Rows from block 6 of the text decoder of a small image captioner, named by matrix and row number. Rows with one number belong to one neuron. Each number is 128 + 32 x the weight over its row's rms, rounded and kept within 0 to 255. All counts start at 0.
After each neuron's rows are labels from the 100 texts, of 14976, where the neuron reaches its highest value: "tokens" is the input token at the peak. Only what is clearly more common there than usual is listed. The data: made-up road signs on poles. In brackets: how many of the 100.
# fc1: MLP up (decoder.blocks.6.mlp.fc1.weight, 1152x192), inputs 0-191
# fc2: MLP down (decoder.blocks.6.mlp.fc2.weight, 192x1152, transposed), outputs 0-191

fc1.371 [ 68 128 125 128 165 154 128 128  69 128 128 128 128 205 128 128 115 128 128 102 128 128 125 128 159 128 128  35 128 128 128 128  98 128  89 128 128 128 128 128  94 128 128 128 128  89 128 128 128  84  99  69 181 128  60 128 128 128 128 130 128 157 128 154  78  62 128 236 157 128 164 128 128 117 128 152 128 106 128  41 128 128  77  77 128 130 128 112  79 172 171 221 128 128 128 128 128  92 128 205 128 128  30 128 101 128 156 128  57 139 128 128 128 128 128 128 128 168  87 128 128  38  89 146 113 128 158 128 209 128 173 128 158 128 128  89 128 128 128 128 128  78 111  89  91 128 169  99 128 128 154 129 194 128 108 128 149  90 128 128 128 128 130 128  66  96 128 160 107 130 101 128 168 164 167 128 128 128  23 128 157 128  85 128 118  60 128  64 128 128 128 178]
fc2.371 [166 182 128 128 128 128 128 128 176  52 128 128 103  23 180 160 128 128  75 128 128  32 128 128 188 128  60 124 140 128 112 128 167 128 128 128 128 128 128 128 128 128 185 128 128 195 122 128 128 128 128 193 128 128 170 128 128 128 128  76 128 128 128 128 128 128 128  20 128  66 128 128 166 128 128 128 109 128 128 128  62 128 128 114 136 128 139 128 128 128  64   1 158 128 128 181 128 128 128 128 126 128 194 128 128 128 181 128 185 184 128 128 186  72 128 128 128 128 128 128  96 128 128 128 128 128 180 128 128  73  55 128 128 128 128 128 104 128 128 128 128 182 163 153 128 128 128 128 128 128 102 138 128  98 128 120 128 190 128 146 128 128 128 109 210 128 132 128 128  54 128 128 144 128  81  74 128 132 249 128  99 128 146 128 126 128  60 128 108 128 128  80]
tokens: "orange" (19); "white" (12)

fc1.210 [128  80 111 128 128 128  74 128 128 128 128 128 128 101 126 183 128 128 128 128 191 110 221 128 128 151 128 138 136 128  87  97 128  78 173  33 128 128 105 150 148 174 128 128 105 201 128  75 128  96 152 182 128 128 128 128 128 148 128 107  94 107 113  82 123 191 106 175 165 128 170 128 100 128  83  67 128 128 101  12 212 172 128 128 128 128 128 127 128  79 128 128 128  95 159 149 156 128 152 101 196 147 104 182   0 128 128  86 128 129 128 128 128 128 128 128 128 128 214 128 128 128 168 128 135 128 160 116 128 152 124 128  95 188 202 128 128  88 128 128 115 128 128 107  99 128  65 102 105  94 128 128  83 128 100  68 128 128 101 114 147 112 168 128 172  34 128 135 128 102 128 114 128 128 153 128 128 128 128 157 171 128 128 128 128 167 128 128 105 128 128  96]
fc2.210 [202 103 145 159 112 255 128 160 128 149 113 128 128 143 144  73  91 128  86 116 132 110 125 125 128 179 144 128 128  88 128 121 201 128 199 106  67 128 128 128 128 128 128 128 128 149 162 106 128 128  97  75 128 162 128 128 112 128 128 128 125  82 128 165 128 110  72 128 128 128 147 128 113 184 128 128  74 110  69  80 128 128  92 144 150 128 128 128 152 135  76 126  91 128 179 141 139 149 128 128 180 106 174 103 128  99 128 187  68 128 146 126 113 108 138 139 128 128 235 131 232  66 128 128 112 107 128 128 106 128 128 128 115 111 128 181  69 128 128 159  62 107 106 135 187  35 128 128  79  96 146  86 128 128 128 128  81  78 143 151 128 128  78 195 128 139 173 128 161 128 156 168  92 128 128 128 128 135  98 108 126 117 150 128 121 105  93 121 149 124 128 108]
tokens: "orange" (27); "blue" (12); "black" (11); "purple" (9)

fc1.334 [174 128 190 181 128 128 161 159 128 128 151 128 128 227 128 128  65 128 128 128 200 128 128 128 149 153 128  81 128 128 235 128 128 128 188 128 107 128 168  93 128 128 128  82 128 128 128 128 109 128 128 120 128 128  88 128 135  80 128 128 128 104 128 182 128 128 128 128 138 128 128  75 128 128 128 128  66  72 165 128 222  53 128 128 128  86 128 128  99 128 154 210 128 128 128 128 128 108 148 128 128  82  77 128 128 128 128 128 128 128 128 128 128 200 128 128  85 128 137 179 168  99 159 224  57 160 128 128 165 128 250 128 128 155 155 128 128 128 143 128 149  63 112 128 128 152  95 128 151 128 128 189 161 111 170 112 128 128 125  94 128 108 128 163 128  84 128 128  77 128  76 166 128 160 175  60 128 104 128 172 135 177 128 163 128 128 128 128 196 101 128 169]
fc2.334 [128 128 128  62 128 128 128 128 128 128 128 128 128 128 128 128 128 128 128 128 128  84 128 128 128 128 128 136 178 128 128 128 219  65  38 187 128 128 118 165 128 128 219  93 128 184 128 128 128 199 128 128 128 178 128 128 128 128 128 210 156 128 128  69 128 128 128  95 128 131 128 128 128 115 128 128 128 128 128 128 128 128 106  27 128 128 128 128 128 118 128 128 206 128 128 128 128 128 128  73 128 128  99 128 128 179 128  54 192 128  95 128 128 150 128 128 128 128 128 128 128 185 116 128 180 128 255 113 107 128 128 197 182 128 125 128 128  77 128  94 128 128 128 128  87 254 138 128 148 128 105 128  81  75 128 128 128 128 128 128 128 128 147 187 128 165 128 212 128 128 128 128 193  72 128 128 128 128 128 128 142 128 128  31 128 106 161 128  90 128 128  94]
tokens: "orange" (21); "pink" (20); "green" (18); "black" (11)

fc1.305 [128 128 128 128 128 128 128 128  94 128 169 161 128 104 128 169 128 107 128 128 128 128 128 128  61 128 128  25 128 128 128 128 115  96 128 128  90 203 128 182 128 207 128 108 128 128  72 128 128 162 128 139 110  85 128 128 128 128 128  67 150 148 155 128 179 128 128 182 128 128 166 197 128 128 118  61 128 188 141  41 178 149 128 128 128 128  64 128 128  71 128 128 128 128 142 128 145 128 156  50 224 128 128 128 128 128 128 162  54 128 128 128 107 100 128 211 128 161 151 128 114 128 128 128  64 128 128 128 128 164 128  43 128 128 172 128 114 119 128  91 128 207 128 128 128  56  52 128 128  70 128 128 128 142 128 128 128 128 128 128 128  71  95 128 128  90 128 128 148 128 174 170  90 221  95  67 128 128 128 128 128 189 128 128 142 199 140  98  84 128 128 128]
fc2.305 [112 109 223 128 128 128 182 106 128 106 128 128 166 190  96 101 128 128 125 179  99 128  75 172 140 128 128 128  95  58  35 128 130 128 128 128 118  80 128 104 107 128 128 128 128 146 160 160 128 128 128 128 150 128 135 128 128 112 128 181 128 128 128 128  79 128 128 128  69  56 128 128 128 128 128 128 128 128 128 128 102 128 147 105 152 128 128 128 128 128 128  95 128  93 128 128 128 128 186 196 128 126 128 137  78  97  91 162 128 128  73  68 108 128 128 121 128 102 157 128 144 138 128 128 174 128  44 169 167  72 170 199 164 128 100  58 124 107 159 128 128 128 128  84 128 137 184 128 128 191 128 193 120 128 244 176 128 128 128 128  47 180 128 146 128 179 128 128 128 128  53 128 157  12 128 128  99  57 128 108 105 128 128  80 128 128 128 183 128 148 128 156]
tokens: "orange" (22); "grey" (17); "black" (12); "pink" (11)

fc1.406 [128  70 128 197 104 162 104 174 128 128 128 128 128 128 128 162  85 137 133 128 128 128 172 128 170 104 128 128 138 128 117  41 195 128 156  56 128 128 128 136 128 128 148 128 101 184  94  55 149 128 128 222 128 128 179 128 135 195 128 109 128  67 131 102 150 128 128  99 128 128 128 128  91 128 128 106  98  88 128  69 128 160  64 128  91 128 128 100 128  84 128  99 128 174 177 128 128  98 128 128 128 128  96 158 128 178 176 128 128 163 128 132 128 107 128 126 168 161 222  57 184 128 128 128 128 128 128 102  68 128  78 159  46 128 128 181 128  66 187 108 128 163 128 102 128  70 117 128 128 128  91 141 128 162  54  63  95 128 131 128 128  93 178 128 147 128 128 153 201 128 128 128 128 147 128 122 154 128  86 161 184 128 167 128  71 192 128 128  64 128 138 128]
fc2.406 [ 89  42 135 128 128 154 153 128 128 177 116 128 128 128 138 128 124 113 122 128 139  97 134 170  49 128 128 128 128  73 166 117 128  80 128  95 128 163 128 128 128 128 110 102  92 128 128 128  61 132 128 122 128 128 128  87 128 128 128 128 125 173 128 128 128  58 128 128  92  83 170 128 172 116 114 128 108 159 190 128 128 166 165 128 128 128 126 163 163 106 117 189  93  71 128  47 149 211 102 128 128 128 128 128 105 128 128 154 122  30  98 118 132  87 128 128  52 128 172 128  76 128 180 128 128 128 128 199 128 152 128 105 118 128 151 133 151 102  60  95 118  76 128 128 128 128 128 165 184 162 165 114 128 102 196 128 128 150 128 128  93 128 120 145 255 128 173 118  67  99 128 178 128 128 128  20 128 128 128  74 128 128 128 128 204 128 154 159 165 128 164 128]
tokens: "orange" (22); "blue" (17); "black" (12); "purple" (11)

fc1.358 [161 159  95 159 128 146  96 128 128 128 187 128 128  93 128 155 153  49 102 153 128 128 169 128 128 143 128 128 153 128 209 138 128 107 128  93 128 202 114 169 197 171 132  83  73 128 128 118 128 159 128 136 128 100 128 120 128 200 101 128 171  91 109 128 108 128 128 128 128 128 128 211 128 128  99 101 128 185 128 128 187 128 163 128 102  75 128 199 196 128  95 171 128 128 209 102 233 128 108  99 142 128 128  72  63  66  90 128  91  96 128 128 111 128 128 170 143 128 142 159 102 128 128 128 128  78 128 128  82 128  98 128 128 128 128 165 128 128 167  76 128  67 147 128 107 128  75 128 128 128 124 128 121  75  88 128 141 100 128  60 147 128 147 128 235 128 128 128 128  99  92 143  55 176 128  86 128 148  67 128 128 128 128 146  67 170  96 128  96 128 128 128]
fc2.358 [ 91 128 128 128 255 176 128 128 218 128  81 128 128 128 128 128 146 198 186 169 106 120 128 198 128 128 120 128  58  81 128 128 143 166  98 146 128  60 128 128 128  89 128 212 123 114 128 128  92  75 128 128 128 128 103 128 151 128 128 140 153 128 128 128 128 128 128 128  59 128 160 128 177 128 128 128 128 145 128 128 134 154 117  58 109 128 128 128 112 130 128 119 128  72  88 128  87 119 145 128 128  73 144 128 160 200 233 128 171 128 152 128 128 179  99 128 126 164 149 128 139  89 128 128 137 128 128 128 200 128 128 142 128 128 109 156 128 128 128 194 128 147 109  60  86 104 128 128 131 128 128  91 128 128 184 178 125 128 100 181  86 200 155 128 152 128  64 128 128 127 134 128 181 128 154 128 156  89 180 128 128  56  98  97 188  66 128 147 147 107 128 128]
tokens: "orange" (34); "teal" (12); "grey" (10); "blue" (8)

fc1.93 [104  85 128 185 119 128 123 128 128 128 157 128 128 128 128 167 128 100 128 128 128 128 189  93 128 147 149 183 128 131 128  79  76  48 162  48 128 155 143 182 144 128 128 109  90  90  94 170 128 157  85  72 130  78 166 226 112 128 158  78 158 146 127 128 128 139 158 175 128 117 128 128 118 182  93 128 150 128 128  73 164 128 139 152 120  77 128 170 128 128 128 128 128 128 128 128 128 128 128  78 128 203  82 128  46 128 109 128 128 128 128 128 128 115 149 128 100 240 149 147  78 114 166 165  92  99 128 208 128 195 128  98  80 128 128 128 128  61 115 147 128 128 128 154 208 128  54 100 128 128 213 128  43 128 104 128 161 128 128 128 128 128 128 110 128  57 128 128 128 128 128 128 128 128 128  70  62 128 138 128 128 157  72 132 128 128 128 128  92 154 115 128]
fc2.93 [135 190 193 128 128 175 128 128 128 107  92 189 128 128 120 108 128 158 125 180  75 132 128 161 128 128 123 147 108 119 155  87 129  94 155 175 160 109 120  89 128  14 153 131 128 143 165 128  83 128 179 136 149 198 112  31 128 143 174 144 128 128 128 129 128 128  91 101 128 103 102 108 128 154 232  98  75 128 162 128 128 109 104 128 156 105 128 128 128 137 128 128 144  78 128 128 153 128 128 177 128 128  99 109 128 128  74 128 128 128 128 128 128 128  96 170 166  87 169 128 224 130  62 128 181 128  92 128 181 128 128 148 151  92 128  58  99 128 128 139 128  70 128 155 126 128 200 128 128 139 128 128 120  57 196 128  86 128 128 189  58 157  86 161 128 150  67 160 137 128  87  49 128 115 158 128 128 115  64 128 128 128 173 143 128 128 167 128 156 128 128 128]
tokens: "orange" (37); "blue" (17); "black" (10); "white" (9)

fc1.752 [128  47  90 128  98 128 128 128 128  72 182  89 128  84 167 124 128 128 128 196 114 128 181 175  98 128 128 179 128 128  67   4 128 128 254 128 146 128 128 128 128 128 127 128 128 175 128 128  85  92 123 128 128 128 128 128  74 128 128 128 133  81  93 128  75 128  99 212 181 128 128 157 149 128 128 111 163 146 107 128 128 104 128 128 169 128 165 128 128 112 182 128  81 122 164 179 158 173 128 224  73 128 128 128 128 128 152 128 128 159 128 128 128 128 128  27 128 231 153 128 128 128 128 128 127 128  77 128 168 128 104 128  76 128 128 124 128  92 172 128 128  83  73 128 128 128  79 128 128 128 128 128 128 128  74 128 149 106 128 128  89  92 128 128 128  59 128 187 115 110 128 128 128  63 128 128 124 128 128 146 128 190 128 157  88 128 128 152 128 128  71 128]
fc2.752 [100 154 128 128 142  79 128 128 128 128 128 138 128 182 100 128  69  76 128   4 128 128 124 128 210 128 128 153 128 128 128 128 128  83   0 128 128 160  45 128  62 115 128 128 128 128 128 135 125 100 128  80 143 205 136 128 103 128 128 107 128 128 128 111 138 128 128 128 159 128 128 128 128 128 128 128  78 128 106 118 128 128 128 145 144 143 128 128 128 128 117 128 128 128 128  72  35 128  69 181  83 179 216 128 128  71 128  39 109 142  78  97 128 151 128  96 128 128 128  93 128 115 128 134 128 128 167 128 204 128 128 191 200 149 128 128 128 128 128 128 128 128 169 128 174 128 128 128  40 128  89 128  97 128 128 128 128 128  88 128 128 128  95 128 185 211 128  77 128 189 128 170 128 161 174 128 128 103 142 128 146 133 128 112 128 119 128 128 128 130 183 128]
tokens: "a" (72); "showing" (28)